Weights of a small text-conditioned image diffusion model: 13.7M parameters.
Rows from block 2 of the denoiser, named by matrix and row number. Rows with one number belong to one attention dimension. Each number is 50 + 10 x the weight over its row's rms, rounded and kept within 0 to 99. All counts start at 0. After the name is the row's rms in percent of the matrix's.
# v: attention query, key and value (stacked) (model.blocks.2.attn.qkv.weight, 384x128, the v third), inputs 64-127
# proj: attention output (model.blocks.2.attn.proj.weight, 128x128, transposed), outputs 64-127
v.87 104:56 51 43 51 36 49 49 60 51 60 54 46 49 53 60 45 58 46 65 59 36 58 38 55 57 40 46 45 42 39 42 70 52 60 33 45 51 42 45 55 55 37 55 51 52 57 59 50 53 57 45 59 67 64 35 59 40 62 56 32 48 36 52 58
proj.87 105:45 54 52 49 50 56 39 49 58 38 48 49 61 54 49 51 47 50 32 61 69 34 33 52 56 29 50 58 58 51 59 41 51 43 66 61 49 65 36 52 58 65 66 53 42 46 53 50 52 52 51 62 37 63 60 32 49 29 46 56 50 70 40 38
v.88 115:46 60 54 54 30 45 54 48 46 39 64 53 56 53 42 61 43 65 52 60 54 45 47 29 65 65 58 71 39 49 50 52 53 31 65 67 39 19 38 60 48 39 55 51 58 48 41 39 45 56 61 52 52 58 66 58 61 56 52 43 74 35 51 48
proj.88 101:48 51 54 54 53 37 37 43 49 49 47 39 53 59 58 59 60 39 41 36 48 55 58 29 67 55 42 45 42 57 67 41 49 39 39 46 49 56 33 51 57 62 58 32 26 65 59 49 63 42 37 53 48 71 42 36 47 59 40 56 53 54 39 55
v.89 105:46 44 49 52 52 40 48 52 32 54 47 50 47 54 45 53 28 55 52 45 55 59 51 35 42 55 33 55 51 52 61 47 44 52 46 53 37 48 69 58 58 65 43 53 36 49 60 50 67 33 53 48 43 58 58 42 40 53 79 37 62 45 59 43
proj.89 102:51 50 51 55 48 39 68 57 34 62 46 63 45 39 54 43 29 50 63 57 45 37 46 35 53 44 43 57 57 47 34 57 58 50 52 33 62 44 71 69 55 56 42 57 49 44 57 59 58 42 39 46 53 53 35 52 45 53 28 41 49 53 47 56
v.90 099:47 49 60 50 36 36 70 38 50 35 43 49 31 54 45 65 29 55 44 56 57 53 53 42 59 72 75 39 53 52 43 70 45 52 60 32 39 44 51 37 46 45 45 46 49 47 41 54 64 43 53 65 48 53 61 51 58 40 55 48 70 46 44 55
proj.90 099:56 55 42 43 60 67 50 51 61 40 50 44 35 49 58 52 65 41 61 48 38 53 71 43 50 61 60 34 61 61 62 32 59 48 42 67 61 56 56 54 71 53 46 55 54 47 41 51 52 40 57 54 51 52 42 51 53 57 36 54 57 45 42 45
v.91 106:41 54 49 38 38 58 40 36 50 66 57 44 50 46 55 53 64 44 46 47 41 53 36 58 37 45 51 41 61 58 71 39 46 48 40 53 60 56 67 45 24 43 53 60 49 60 43 58 43 55 53 43 50 62 42 50 41 43 40 51 47 51 42 47
proj.91 105:47 53 51 55 36 53 77 58 38 28 42 40 62 46 55 45 63 57 46 58 63 51 37 62 34 60 31 58 53 49 49 78 60 55 52 47 42 37 71 57 55 44 39 48 41 52 49 39 42 34 57 52 54 59 58 48 43 56 57 44 37 41 41 55
v.92 101:56 35 52 55 56 56 32 33 43 64 61 40 57 50 45 52 45 27 47 26 46 38 30 47 60 47 31 47 54 42 66 40 52 48 57 48 48 44 72 40 44 48 40 50 42 52 47 56 49 65 34 52 64 72 50 34 48 54 57 53 59 49 47 51
proj.92 102:58 55 50 62 55 35 59 63 52 55 53 34 41 52 49 51 55 69 48 65 42 50 43 52 57 57 30 62 48 57 42 51 46 85 12 34 31 37 69 41 37 58 50 44 60 44 60 42 50 46 40 60 37 65 48 67 68 49 33 57 39 54 38 41
v.93 115:53 53 53 35 56 46 30 63 44 56 46 55 62 58 60 46 59 51 43 49 55 38 58 49 45 46 51 57 52 58 49 73 51 55 44 58 52 44 37 52 45 62 38 39 59 34 57 50 38 42 49 58 32 54 48 41 52 57 29 50 65 61 51 36
proj.93 103:56 34 47 60 58 38 66 43 60 43 38 61 46 59 50 56 64 46 55 56 40 63 56 60 50 49 69 57 58 32 47 36 51 58 53 36 51 49 48 60 45 47 37 44 29 40 61 56 44 50 48 56 59 44 52 55 53 37 71 48 54 40 49 65
v.94 105:49 47 69 35 67 53 48 30 38 58 43 39 39 56 48 46 44 29 56 47 59 49 41 53 60 54 47 46 38 53 50 45 50 35 40 78 43 41 48 59 58 42 49 52 57 54 48 43 50 62 60 54 46 62 55 46 29 55 45 46 50 39 36 41
proj.94 101:41 52 42 57 54 35 70 59 47 55 61 44 33 51 52 39 52 70 52 63 43 59 32 50 36 46 34 54 57 63 56 68 48 43 55 30 58 61 47 66 55 51 46 48 38 55 36 53 53 55 37 61 51 51 41 57 40 46 45 43 42 76 50 66
v.95 105:58 44 43 57 45 51 53 59 43 55 38 66 40 41 66 49 63 66 43 55 44 59 44 73 37 34 48 65 69 47 51 38 53 51 38 44 74 49 53 48 41 46 53 62 20 54 64 57 58 44 49 75 50 54 56 42 51 44 65 75 55 47 55 45
proj.95 096:51 47 48 27 51 41 57 54 42 61 46 62 45 53 60 66 71 56 78 44 48 55 53 46 39 41 48 48 57 45 55 44 46 33 80 70 49 56 57 49 56 48 55 58 63 38 79 42 51 44 50 61 46 63 61 64 42 48 34 35 50 46 49 48
v.96 118:46 55 47 53 39 50 65 47 44 50 58 43 68 42 45 54 39 58 48 69 61 31 40 46 48 47 45 39 45 52 55 55 47 50 37 67 60 64 32 72 58 29 63 35 56 44 59 42 52 52 53 54 53 50 35 47 53 50 49 38 68 35 37 51
proj.96 115:58 43 54 55 36 51 35 53 45 45 56 37 55 43 41 53 52 43 56 25 36 61 46 40 49 56 36 53 64 54 37 33 50 57 51 39 43 38 37 74 42 59 68 36 44 52 49 63 43 47 52 53 40 47 56 43 36 51 57 55 64 68 44 49
v.97 113:52 42 31 74 31 30 48 62 37 45 55 50 42 69 41 51 65 57 49 35 40 42 42 47 65 55 47 57 43 54 53 48 49 43 46 49 65 66 47 40 50 33 63 39 34 43 48 45 40 66 59 56 62 64 30 75 41 35 36 56 59 43 64 51
proj.97 109:43 58 70 56 21 29 51 46 46 64 52 53 34 58 54 60 58 48 57 67 55 66 53 57 62 42 40 39 42 50 55 54 50 62 35 56 31 22 37 44 45 67 71 43 65 47 54 58 45 57 49 59 46 58 70 37 41 54 51 62 54 70 43 55
v.98 101:46 46 48 27 61 53 36 64 58 44 46 45 31 50 40 53 49 61 70 43 32 51 52 62 47 38 60 30 51 53 39 51 50 57 37 61 48 52 23 66 52 49 43 41 46 43 47 47 46 64 47 44 56 52 41 63 45 65 40 42 38 36 49 27
proj.98 100:51 49 50 70 38 42 56 55 46 59 59 51 40 52 42 54 46 42 47 60 46 54 36 43 61 54 56 62 43 65 60 49 51 53 69 42 52 51 42 65 41 57 43 34 51 45 46 57 36 65 40 41 59 61 68 61 51 45 60 77 58 50 39 42
v.99 114:47 60 51 51 53 27 43 72 48 50 48 66 50 71 60 59 56 66 49 38 63 33 47 42 65 39 45 45 60 50 59 37 49 53 57 64 40 41 50 55 35 57 53 44 55 59 71 42 53 56 47 34 52 75 39 44 48 60 59 57 51 38 47 50
proj.99 116:49 49 54 73 27 21 69 51 29 49 49 53 36 64 46 44 49 47 47 42 44 58 51 35 46 43 38 42 45 55 46 50 46 61 29 23 47 44 53 43 47 38 43 34 51 38 65 59 48 64 59 43 53 63 47 58 47 47 54 46 63 58 58 46
v.100 112:50 48 57 37 47 52 57 48 54 51 40 55 51 60 69 51 56 75 66 40 57 33 45 42 60 40 57 54 35 45 59 46 51 50 51 54 49 40 55 47 62 66 72 25 33 66 40 51 56 51 42 40 69 63 38 52 67 59 55 51 35 59 50 56
proj.100 105:44 67 45 57 55 56 47 48 60 46 62 52 50 47 31 71 46 45 40 59 33 59 53 39 51 44 47 43 45 50 42 52 50 47 58 52 56 61 40 41 69 43 63 33 65 35 39 54 47 57 73 53 28 64 56 54 53 36 64 38 43 49 62 60
v.101 120:47 44 50 43 45 29 57 67 60 56 68 76 23 53 42 49 58 61 49 66 43 25 48 37 45 55 52 36 53 49 50 58 47 46 59 44 55 35 57 56 63 38 59 62 28 51 46 45 55 57 40 50 30 55 34 52 44 49 59 51 52 56 53 50
proj.101 108:47 48 46 50 42 46 43 15 53 51 41 66 44 46 53 50 52 38 50 34 54 64 44 41 45 51 61 65 47 42 60 37 54 53 54 33 41 68 57 59 46 63 53 54 79 48 33 53 58 54 56 52 66 67 56 55 56 64 42 44 54 62 59 43
v.102 107:49 53 61 55 45 37 73 60 40 42 50 49 53 37 42 60 49 67 47 60 45 52 63 49 34 43 61 47 38 44 53 57 51 62 58 43 44 44 52 46 58 33 61 74 36 37 40 56 52 64 47 30 44 59 65 57 54 55 39 56 44 60 46 71
proj.102 107:47 44 60 53 44 38 31 31 61 45 61 62 38 46 63 51 43 40 46 50 60 56 65 55 34 68 58 59 48 31 47 61 49 53 40 51 53 62 53 51 59 49 50 52 52 54 49 38 60 51 68 57 63 37 40 53 52 57 46 72 54 46 43 36
v.103 104:51 57 52 48 45 55 60 64 53 65 63 43 46 74 43 44 54 47 46 55 52 51 52 52 60 46 44 50 39 46 61 36 54 65 47 36 62 55 69 41 58 44 52 50 61 48 57 64 37 66 56 51 48 36 61 45 47 40 26 43 35 66 47 49
proj.103 102:55 38 37 45 42 67 51 39 48 53 44 34 63 44 60 42 47 53 58 68 52 43 51 40 56 40 55 58 43 62 65 64 46 57 42 45 48 50 65 45 35 45 50 38 37 35 51 47 45 53 54 44 45 44 46 51 28 55 65 43 55 48 36 32
v.104 112:58 47 58 55 44 59 52 53 50 59 53 56 52 47 26 30 47 65 35 40 64 57 56 55 53 58 41 27 54 48 42 76 56 50 51 48 37 71 58 51 53 46 60 48 46 54 43 52 57 66 45 68 70 40 54 71 34 51 48 58 57 37 54 51
proj.104 107:41 33 43 47 68 49 54 41 49 38 47 53 47 49 63 25 38 35 66 67 41 49 49 58 59 59 39 53 46 60 58 27 40 54 51 53 63 33 53 36 60 52 59 54 54 45 47 58 47 58 48 60 52 36 56 43 41 57 59 54 47 54 48 46
v.105 105:54 40 44 47 47 62 49 52 41 45 48 37 48 38 38 66 63 54 50 76 48 53 72 45 55 43 37 37 38 40 71 40 54 28 38 57 53 44 46 50 62 61 41 56 55 58 64 59 50 33 48 28 56 48 49 48 44 44 50 66 58 48 63 35
proj.105 104:55 35 45 52 51 53 30 51 49 51 58 55 45 30 47 55 61 31 48 41 47 42 58 47 36 48 37 50 34 48 47 65 49 41 63 49 48 51 42 58 44 40 39 40 68 41 59 49 52 43 37 43 55 46 48 46 48 43 35 57 45 47 62 57
v.106 127:52 59 49 38 63 56 29 48 30 40 34 62 63 61 56 58 66 47 43 35 59 48 43 37 59 50 45 61 50 50 55 47 53 47 26 52 62 59 46 41 57 50 39 64 53 49 50 53 49 46 45 66 50 44 38 68 39 67 54 44 57 56 43 43
proj.106 115:46 54 64 59 37 60 73 44 30 51 65 40 66 60 44 62 62 65 51 59 43 54 55 32 59 66 45 44 59 46 51 43 48 57 71 46 43 43 35 40 49 33 45 45 53 62 53 46 55 29 53 64 42 44 57 38 55 48 49 54 51 55 44 57
v.107 111:51 51 63 52 49 49 32 49 31 71 55 46 51 70 54 43 61 53 41 54 34 55 51 35 43 32 64 59 43 51 50 54 51 41 53 42 55 51 50 31 63 59 55 38 24 55 41 53 51 39 44 46 65 51 58 42 55 35 47 49 47 47 64 64
proj.107 104:56 44 36 35 62 61 46 43 66 48 38 66 42 67 44 55 59 41 49 69 68 56 38 42 44 37 61 44 54 45 47 50 54 36 60 67 68 39 54 44 41 46 45 49 56 43 57 40 45 43 56 41 37 47 56 54 47 56 49 51 52 45 58 41
v.108 097:55 39 48 48 64 55 51 46 33 41 57 59 39 42 80 42 45 50 31 55 57 53 30 56 60 60 52 58 54 39 40 74 48 62 57 35 36 42 45 35 51 46 63 56 47 50 50 34 49 40 35 56 65 44 41 60 46 42 43 48 53 60 43 51
proj.108 098:40 43 46 46 73 62 50 59 60 52 50 54 68 42 53 30 51 49 66 56 36 36 34 62 44 47 47 42 43 42 57 48 56 53 52 56 56 46 50 51 43 59 59 53 60 53 55 59 54 36 66 47 57 61 65 46 35 40 45 64 60 47 29 48
v.109 105:48 43 43 81 60 46 57 35 45 46 48 36 64 51 46 48 71 44 53 58 43 49 49 58 29 60 35 32 35 56 71 58 48 54 61 67 42 37 63 45 58 34 55 35 47 50 53 51 74 44 61 52 35 57 54 59 57 54 51 51 60 38 36 39
proj.109 109:51 55 54 32 46 60 52 49 62 56 57 55 44 47 41 44 50 58 48 43 45 68 55 41 39 56 35 55 35 40 37 38 50 35 50 61 58 61 59 40 67 78 47 48 52 52 54 49 52 52 53 65 54 39 36 51 57 44 47 63 60 38 36 57
v.110 106:42 45 50 48 41 60 47 52 54 68 53 44 63 33 62 48 43 32 44 63 54 45 29 32 47 51 37 28 52 52 73 33 44 44 62 42 63 43 80 55 65 63 44 56 54 41 25 37 61 43 41 43 44 48 43 45 58 51 64 67 45 56 51 37
proj.110 100:48 39 40 53 47 41 45 57 53 57 43 38 50 47 49 56 42 70 51 46 33 69 56 40 52 49 48 43 52 47 40 54 57 51 38 40 31 40 64 49 42 22 47 70 39 39 38 58 69 52 74 50 58 52 55 57 46 37 33 50 40 43 45 41
v.111 100:45 37 50 62 59 59 45 44 64 35 63 50 31 64 53 49 52 53 36 44 45 45 52 59 41 35 50 46 37 54 59 45 46 72 43 54 57 41 43 55 40 53 43 40 37 51 43 60 46 42 54 49 43 52 34 57 49 36 53 53 54 59 62 62
proj.111 102:37 48 51 52 74 49 58 38 62 56 62 47 55 62 46 50 40 49 52 53 60 67 59 46 32 40 44 35 25 60 53 53 51 55 43 47 54 48 47 53 52 48 52 41 63 49 51 42 41 54 55 58 62 49 56 49 30 61 51 51 40 47 53 33